Weights of a small image classifier: norm batchnorm, trained on patchworks of several textures.
Rows from block 13, named by matrix and row number. Each number is 128 + 24 x the weight over its row's rms, rounded and kept within 0 to 255. All counts start at 0. Numbers have three digits each. After the name is the row's rms in percent of the matrix's.
# convs0: reduce pointwise conv (model.blocks.13.convs.0.weight, 144x336x1x1), inputs 168-223
convs0.33 095:148152133129112160090139109115147096140132134095114127123128113119127112171160099131138140106171109099138105130122116114145126136138147075081112102148139120106135152141
convs0.34 101:073133134111089109115108089117143119177108118155117105129164133102116131100132111131117113145181124120132116159123110173125138107116104082119184146107085126159126155114
convs0.35 100:080150146133085167144093129165105113104154142139125127195089118155113136111122102138149171122113115129155146092116097118148170126132100145159127133148146157149143144142
convs0.36 099:137106139114125135124135154091134117111109109205159113093086144091150139138150130129150106095113094121115106108132092118129178095194137148158123169157133100087140109149
convs0.37 104:126128113124129148086162094133139124123125149151095141127115124134174151103141134099137166116105109087124135121103117086112121152183097123143149114095155136158120123167
convs0.38 103:127104107098107158126123182154147140154103098114133136129079092128160139143161069086132106084134120119098119084133143146182123094113135139090131149119112163134106118115
convs0.39 103:091086101078112108083134113113148154130099086147134113144137101134116118148144103137126153113150151174122150160149117100162150128146116161117115133139204125124123143085
convs0.40 098:096139164121133104161182085151130105152088151116105124098096111132131102105110163116123136133149115108109112132109121116139171118137128120110121157136119107157122084183
convs0.41 103:143113123101184159163121104114124120118127104171113113101129101147180104141167164139192117131112127160139115167103074100119132148140136111148118168108116096100144134088
convs0.42 101:097079078117137144134095101134113161163118130179116120086113143166128161136122084136109108133106094092179128137135165109132174120144138095141134090149154129102085157123
convs0.43 101:141074153139054094117135105092137135106150117133132149179097125143112097128120099104121155106122162146120071139150100181113091155120114127120124138135121138128144085086
convs0.44 095:123138091117129157134106141141148118092121103121124089170101158142122175157091068112143144134142171142113133111117134149121095140102138119188143098119130130140124147133
convs0.45 105:139114142118101116190151137175121146112095083104115118104138108116122155141204128081126104141171138102126118088134159127081111154116154108159113114105136101095128159183
convs0.46 101:127171106124113162157087139116088130156135100093132113077100109097103116101108110145136126109104160167103143129107093104119097128078137147141128142125137166132108133160
convs0.47 103:119131178114124095112112086116100111146122156103169168165114140112123095130108128126098121094123130129129128140108127139146110152105136129082117100120100131121120130117
convs0.48 094:140136134154109093108135106087144149148120132145111118089105126137114113112135155121125180119137128117111131165121167105120111102126088148136180139140137106103166115141
convs0.49 100:141097123143128167126142134128062196178183100093123114135122127098179133154125158152096126144106152127086108111137159144122125132119157125146115106093110135148105099143
convs0.50 098:146140107151131144114116154182137107134144122174117127137144115139133142131107169082118129166124125090090134123119165155140128103148118125101148170149099128090070097091
convs0.51 100:100099148134155122148144123149153111166124114153090099118141101138103207163113155144138132081113148167121110135128116129137100146141137127137158119104111096131115109135
convs0.52 103:147143112104157130078126071140143132152141147165135092148131127104088125134153129093190176130149130142115111118118147152099152116103128105103146150128174154128103109099
convs0.53 100:130125126132094121111148149099133171142124126132125116098122087132166135122125148123147146089135164121108154192113140166070057115108120116112130111068095127123137117132
convs0.54 101:120138162150095139152144124161149152185090121141108135173113143100139085106122131127105150116104113148163125102149156113126119109138114134134100147132150171120122111154
convs0.55 104:156089127147133121132108143067107146135131144117137152143096176141131102120084130116129112149100138090126103161140109138158173098129102136114136120131155102123169073091
convs0.56 101:096148138091147134081119056157116123128152144104115115174094100094123142111156141143101098126119148145109134148146113117173133108110113115213127113119138104129125082107
convs0.57 103:068125123159136114115146121101130110111148126156115097140111120135150118171140140093109130100147140105105139109118115111146125126146129136107204147122144081154183087094
convs0.58 100:123146142173141091106153125122110087125153097136135126112125153091139117127146087120148124167142134162125078130109120135179132125124117139127070112100135147164094123149
convs0.59 100:172123108097088114115156111158132059115132111153138109108144155123109106101137119122134139067171157076141106128113139151136152130107113069086188134102097120096158133163
convs0.60 098:116126125114125167134131119152164112124159101151125132142116142109120163127082120097137086127134169119114117137101113144117136121150115140136109141108153115111172157132
convs0.61 097:114103183134141140161165124089155132137134139091123148133118113172147140094132097132088107134136144147086153155152157170137102135114160117107152104150139135165103101137
convs0.62 099:119110175103117195145110129135119148110103100147140141142104098131124099153099120067160130123107092113129119133146114106108134153141155124111129090075147117138148091101
convs0.63 103:130107125120131137102155107153147114116175062099114140113185142119123116121101110139106131139130132132161122100107159121133088144155131161139190125127105172129154090103
convs0.64 106:123101120156117130131148102124104141130129139122149130153134125124117108106087120102173085096131124138128135185148131123146127142128116126127113080124133107116185077172
convs0.65 098:095112115092162117101154134094128119103121120135135112106130157106110116164113134076136085144163123139124158139133160118126151136151112145123106130117149160131170211177
convs0.66 097:097121135168137106098109176091163074137120093148110108145110119108116111138135136124162096103101119136118163084119135149150147091128124137147106113118155109129124128116
convs0.67 103:110090099132123119109126127119105120111138142108104178104137162128121135120101125159121161139117135119100132104116100127143136113131111128114127090123150095159133105167
convs0.68 095:121098111103114191116138091125114063116138111134124139090090120142129096122108121125131118090116136142125120160135136114151094124138135135130146092107088140141129131089
convs0.69 091:133106095154133155137167121112108134141129105101109044153152126120133080152100126139106113104160122132149112122127115141153092138152097131138146105104133101116117131121
convs0.70 100:162117147159157111127103144096174065129095091120118124114132108136153155138205147124079135165106138157151120129132144142102153154162145162094136119170133106126128102073
convs0.71 101:141125090095102140113122133118153111103112079108097102130143136126141112145184151116126127124192112156099149134097114135194113087125136151149131125132145136148140083144
convs0.72 099:125100120115117158094113136145147114139145129149112126149123109119115156130113133109151090103117103099127180123144077122074164146150088127098133116146150116131155144142
convs0.73 103:166113126113133117086119116092140134134122105109119125124124084102108118118098107127139154109125093148149152111116133121105098127166108139119118079129087109141066117178
convs0.74 102:127122137141167118172107122109125110114174129141114143156136125096151142120128191146100119095118114144110131146134155116111101177101102106121151122106107134143124117153
convs0.75 096:117108131181102145124143127107152097156159113102154153069117123101108126134125114144094153128144143146160095127097135109124161134125122141163142088082121131089083155128
convs0.76 104:172109101146107094071124153130105129109109096141125111132178144120075134127128124127176119119151122145047121111116100145140120144122140158125081099118101134129128112133
convs0.77 098:166058112140124131144146150143122127126139121151108130083112064162131168130131109148156159132116137118119098135143061134179086117137119183144119124159147121110114097142
convs0.78 101:056151138131131134132138118090120086111135146163126123116110143118155192100128150141130128168130118117164145129129126115164092157128138070169151093133117145089112139103
convs0.79 103:157168188134102147156141127112113154105144099086151124115096091122134133121155141124147096129104108132143144146126104123142216111150142140120138150154104117118153142086
convs0.80 100:117103141118164143107130101171110117118137158150119175139152128131140115077156155094126129147109135126149125129103134142182122160122109157111114154149107102110145126144
convs0.81 100:128102114150107112141139084128081107184114113137110147117114137118154109095116124111124122106154143156143119114148100149101137144139146155091129113119112106118116116123
convs0.82 098:113131124196133133151101111139130110124117139130098114152130150127110120099137150118136095117122117112134114094118111131130112085145112111132129138100133152088128099182
convs0.83 102:123134114127120094150146109137160135107112097102141115133122171099131130181123167133115146125121106134102122099147113160167117129104166125082183106110126114082155146165
convs0.84 102:099150085094105087130141125131140089130144104094136134144148175145129130124134105162118135140153125125137082113111112117126127114094114118095113095130144095154161124100
convs0.85 100:153108106099147106119147146123144110155164146125115156121100167106179169146176152152131126108133149132154109134104115155097111164112145132133164103109072176148145084137
convs0.86 098:162089126161144120153149142111116105102098121140122104127125143122125141134089118161097157139118148117155109127119080141138134132130130125117149135098134090108115127098
convs0.87 101:100162125127092092086127119102125167155143119123114077074124141157106131137113133094098118104099145086130172080149164110143124136093101128118112124081133167116136097119
convs0.88 096:153148140131127134112112117095136129120142133119112096114104167135084200122147155162092152058121134101113126164147136108087107131138127110124144111135125107105105095124
convs0.89 100:130114106162163128121133113124123125111163126157107150115106116114127119119147127115165122130139150085148081141111154163096163107119118119106129129132098075187111151102
convs0.90 098:155144144150119139106121131125128134151169105136125095125114163103126113086108099145121120126140064099141122109147156122091089122120124127110151142121128126104104154151
convs0.91 100:117123091118164086100126134126142099116139102127131118101122093088146161139153159136142118130139150095106087155187120145106061110155154081114154141135120119160105149118
convs0.92 100:160123111129112093148168091182112144168105130115134122132156143167144126116147138103137099173107098167164106142082110148136182107091116117138156101102139112119133106136
convs0.93 101:166123139105116178172140102128158137123113122164116117129171105124163145140155103118115139116099149143132122105146093122109122106127101117081134127168162151107129135094
convs0.94 098:118133056183166092107145109111141184088120131177138112154100158111128119108111116140109171099100143072126128146143177102135125161103131135125107155113152099149129128143
convs0.95 102:118166124121132115132182156170138133104142111145139089119141151106103109112155133123142158107088179071109123140122110116119146136163133094092159119123138127098115117133
convs0.96 102:119126107088106174088099156087102138157127150112116097126121126147109158105111163170164137158123149140123140075129125111130099102115163143195157136102117115137156153148
convs0.97 095:114120136120170113115136105175155132141140156108117096121114122138128142142165141105126151105188124116117115119096097097116107135099095142100106120128105091105157121135
convs0.98 099:126106131196096155111144103089144127135115156114103135097100134131134156117151090091137179105168120156136081074144132147106122181126109108125179117122086103106106141118
convs0.99 099:138150141098139111116085115095095085114135133152106163126144105145114123152140128121133099134097131142112131121171187131127097111148119143132144157156109122142128144143
convs0.100 100:162126123129120137132145099139124196140168124119131119139159103139165096141126112115116117137119134190126102176100186113139181107128156129142141142089104094122141161094
convs0.101 100:126132109139168112145123073131106135112154127102126093144112109079125110128088135123149146168125170137175163138142087092089111103098131157157166126184132110124107132087
convs0.102 100:113134072125102142082148106094131175131124116146176137083109120130123107089138110120106148099100133112097162164125130123146116129139110125148115113145140100110118091119
convs0.103 094:134134110149118119137102135126115114150193121170115131095129118127098167104107081100142143167141162156116138127118115134113150101106075158130116134126146113141113128127
convs0.104 098:137130125135141176125115132134130114122142135122112130198136131147109113159106161118110143124139109155118095107181106135166099088155124121106148121144102058124133082122
convs0.105 091:141120140129155107140147171128138130126146142138106081157116156115120124088109132095091082116138119108110116131094134116125135131137155144113132129114135086108134126135
convs0.106 097:102116079099134128106148152202157139137107139154127107115111072117137112145109142152114100119135136117122102125168151076117152134143090164108112174098128105104129154172
convs0.107 106:177118107137174128135164147090121120088108132089134138088114148120163108153132130136099152166110139111137091125096100098161122140163106113117140154100152163103145132112
convs0.108 098:136101140127116126116151160103120114113116178194116158143088077117126132125122127164114114092156157117137126132135058107166108140114133071176108101112148107142129124121
convs0.109 097:112138131135146150113113162137132128145136126110180164146158152177087125126109138127101116136201141129108101135122161143114106139136162109120107126129115146115109144144
convs0.110 094:126109122124137122103143132107101111165094150138114108150146104129111138122131095125135127122106140089148144132110113087095134115139096107128098069110102101126123137114
convs0.111 101:137143141115154100087121146122052080106167164115138093125131196168142093121121130149138151101103119104129093114144167099132132115111140130152131098120127127098101062162
convs0.112 100:130121185125129109125166104141127122097095159098077111139117106090092122110156116122096124109094108148105138122128118102166188102106099120113132082110107118117119153144
convs0.113 098:171101107119117116145130124130135139119160120129113090188119118072107157109144117166154141125122131103122127174096163141128105157136078093119118118151142136131113130133
convs0.114 096:153110091137132152112087158111112173095124104136111092111137130125118114161131117146117131073124170159116089094134107146091124129166120139139131151075159122120136096149
convs0.115 098:141152142103215138119115126095128120112157074119106149125142155145123142115112084120103136132170121119130164107137096160116137157150165124144109105143149101099127145135
convs0.116 099:111121126122138120122131091133130091187091140123121117147123155099098160159160117142112098126118134104073122129162115155144099093115144105126164125097126135127109059102
convs0.117 105:130151072176139200117173122103135158147116146129157110125107148113133130089124153159155125123103140166130126145174146136140128166104136174120128113118122086124123145130
convs0.118 098:114117125145120144114098103112115115146130144133149118097143143095136136119097114142172160116126134134129087125145111127115102118134119101151104123145173119151106054154
convs0.119 095:117102113156128116102112128118148088109101088117148123134134094146135130095103133135127120184123157150137106122144142162119094147123149136114115162149126097150072131086
convs0.120 101:147109098091155141134143160171152166136120146123126101123161129125095110126155122114197124119127154098132143181105102130117164153144161132108117103096098164139136116117
convs0.121 100:117137129129101102109145106151200117127146124136162151104135108140140123140149092073124089138139151131152125151138148149104160120092090137151122130142137062150131101080
convs0.122 099:154093153096138100139112137087129148125150177128097112085164091126116160140113130073105133125080094160145135122128149135050102081125121109126120130117120107111162132105
convs0.123 105:126139156122127133103101133107121121092119145149132177139139134133139130101077157176112146147134114124112132133130122151116137141136122136152116139137115124149149130097
convs0.124 100:096126149091146104149152175096138164114142130117106143115095079126085126141093109158126099146103159132135144117093154128144114131115092129113119105099117122111112113094
convs0.125 099:170076126110115102133117130153143148131123159150144101105107128131123133095127160167176188138110101128093141119131144124117139136101128103115155167129158214128130106095
convs0.126 104:145121076100124120095125127117126165114106105174140122130111125151118115163105105126110163120199166163107119141111128118131128115113147138086136114103145088131109152090
convs0.127 099:097136165136127130131126141126088129082100139141111149091098120146105131113131116136120136111127115135088153101125127117100113169121111125143092124112147155095151106118
convs0.128 099:110144147140164147129068112086103099157173139159119126123178098129102134114121056127137137128127127143094165134144100098136144102165132127148136172132101131102112169123
convs0.129 102:127114125095160124103114084142182128185125162157115119157133156137145125123198124114159160157114133126157100116127178132147107153174134099119113119100134145144108130117
convs0.130 096:088135051086139142157113125145120107187118113112111149116115163130135150141131109154134115109154059080132127082133161097146133169121101114119133129143091110102104115136
convs0.131 099:141141130159164167129111151170132181121133121099077095119135139154113144147106103110101147120155099138136137091162099136145096092074149097128133169119138143083165181173
convs0.132 099:120100134116102130113150133131144121147112081108099125139132126138134123131123155103156150117119165149115147102144173144103085122141151138102115121120147206142117099134
convs0.133 100:122164131127118161134068124128099150138102127138139192133131136098123120128167171115130109152136135111147155155124119089162110086143135125114132143165117136136158125142
convs0.134 098:109140169121119157131139109126113098099120084158138204149124097135110137124154158142120131083109138153093105127141153119147125110113132101165127173072191148127134110075
convs0.135 098:121118103107106073160132126133094120098161115130108117102124136132128116134119114084181173095083139159111151165102077148136078117123104119127097145180132150105141129101
convs0.136 103:134130092120120097118162118094129149136143114151124097130109112076109167111095145145099137079136131123125084157135077143147116119130126112156119089087111148137134168142
convs0.137 105:112165104073129071154158127081135113155147102104134122113118118108104154130114142152121145125109123119130106119152128143131080124118152128152090100133112137083120093133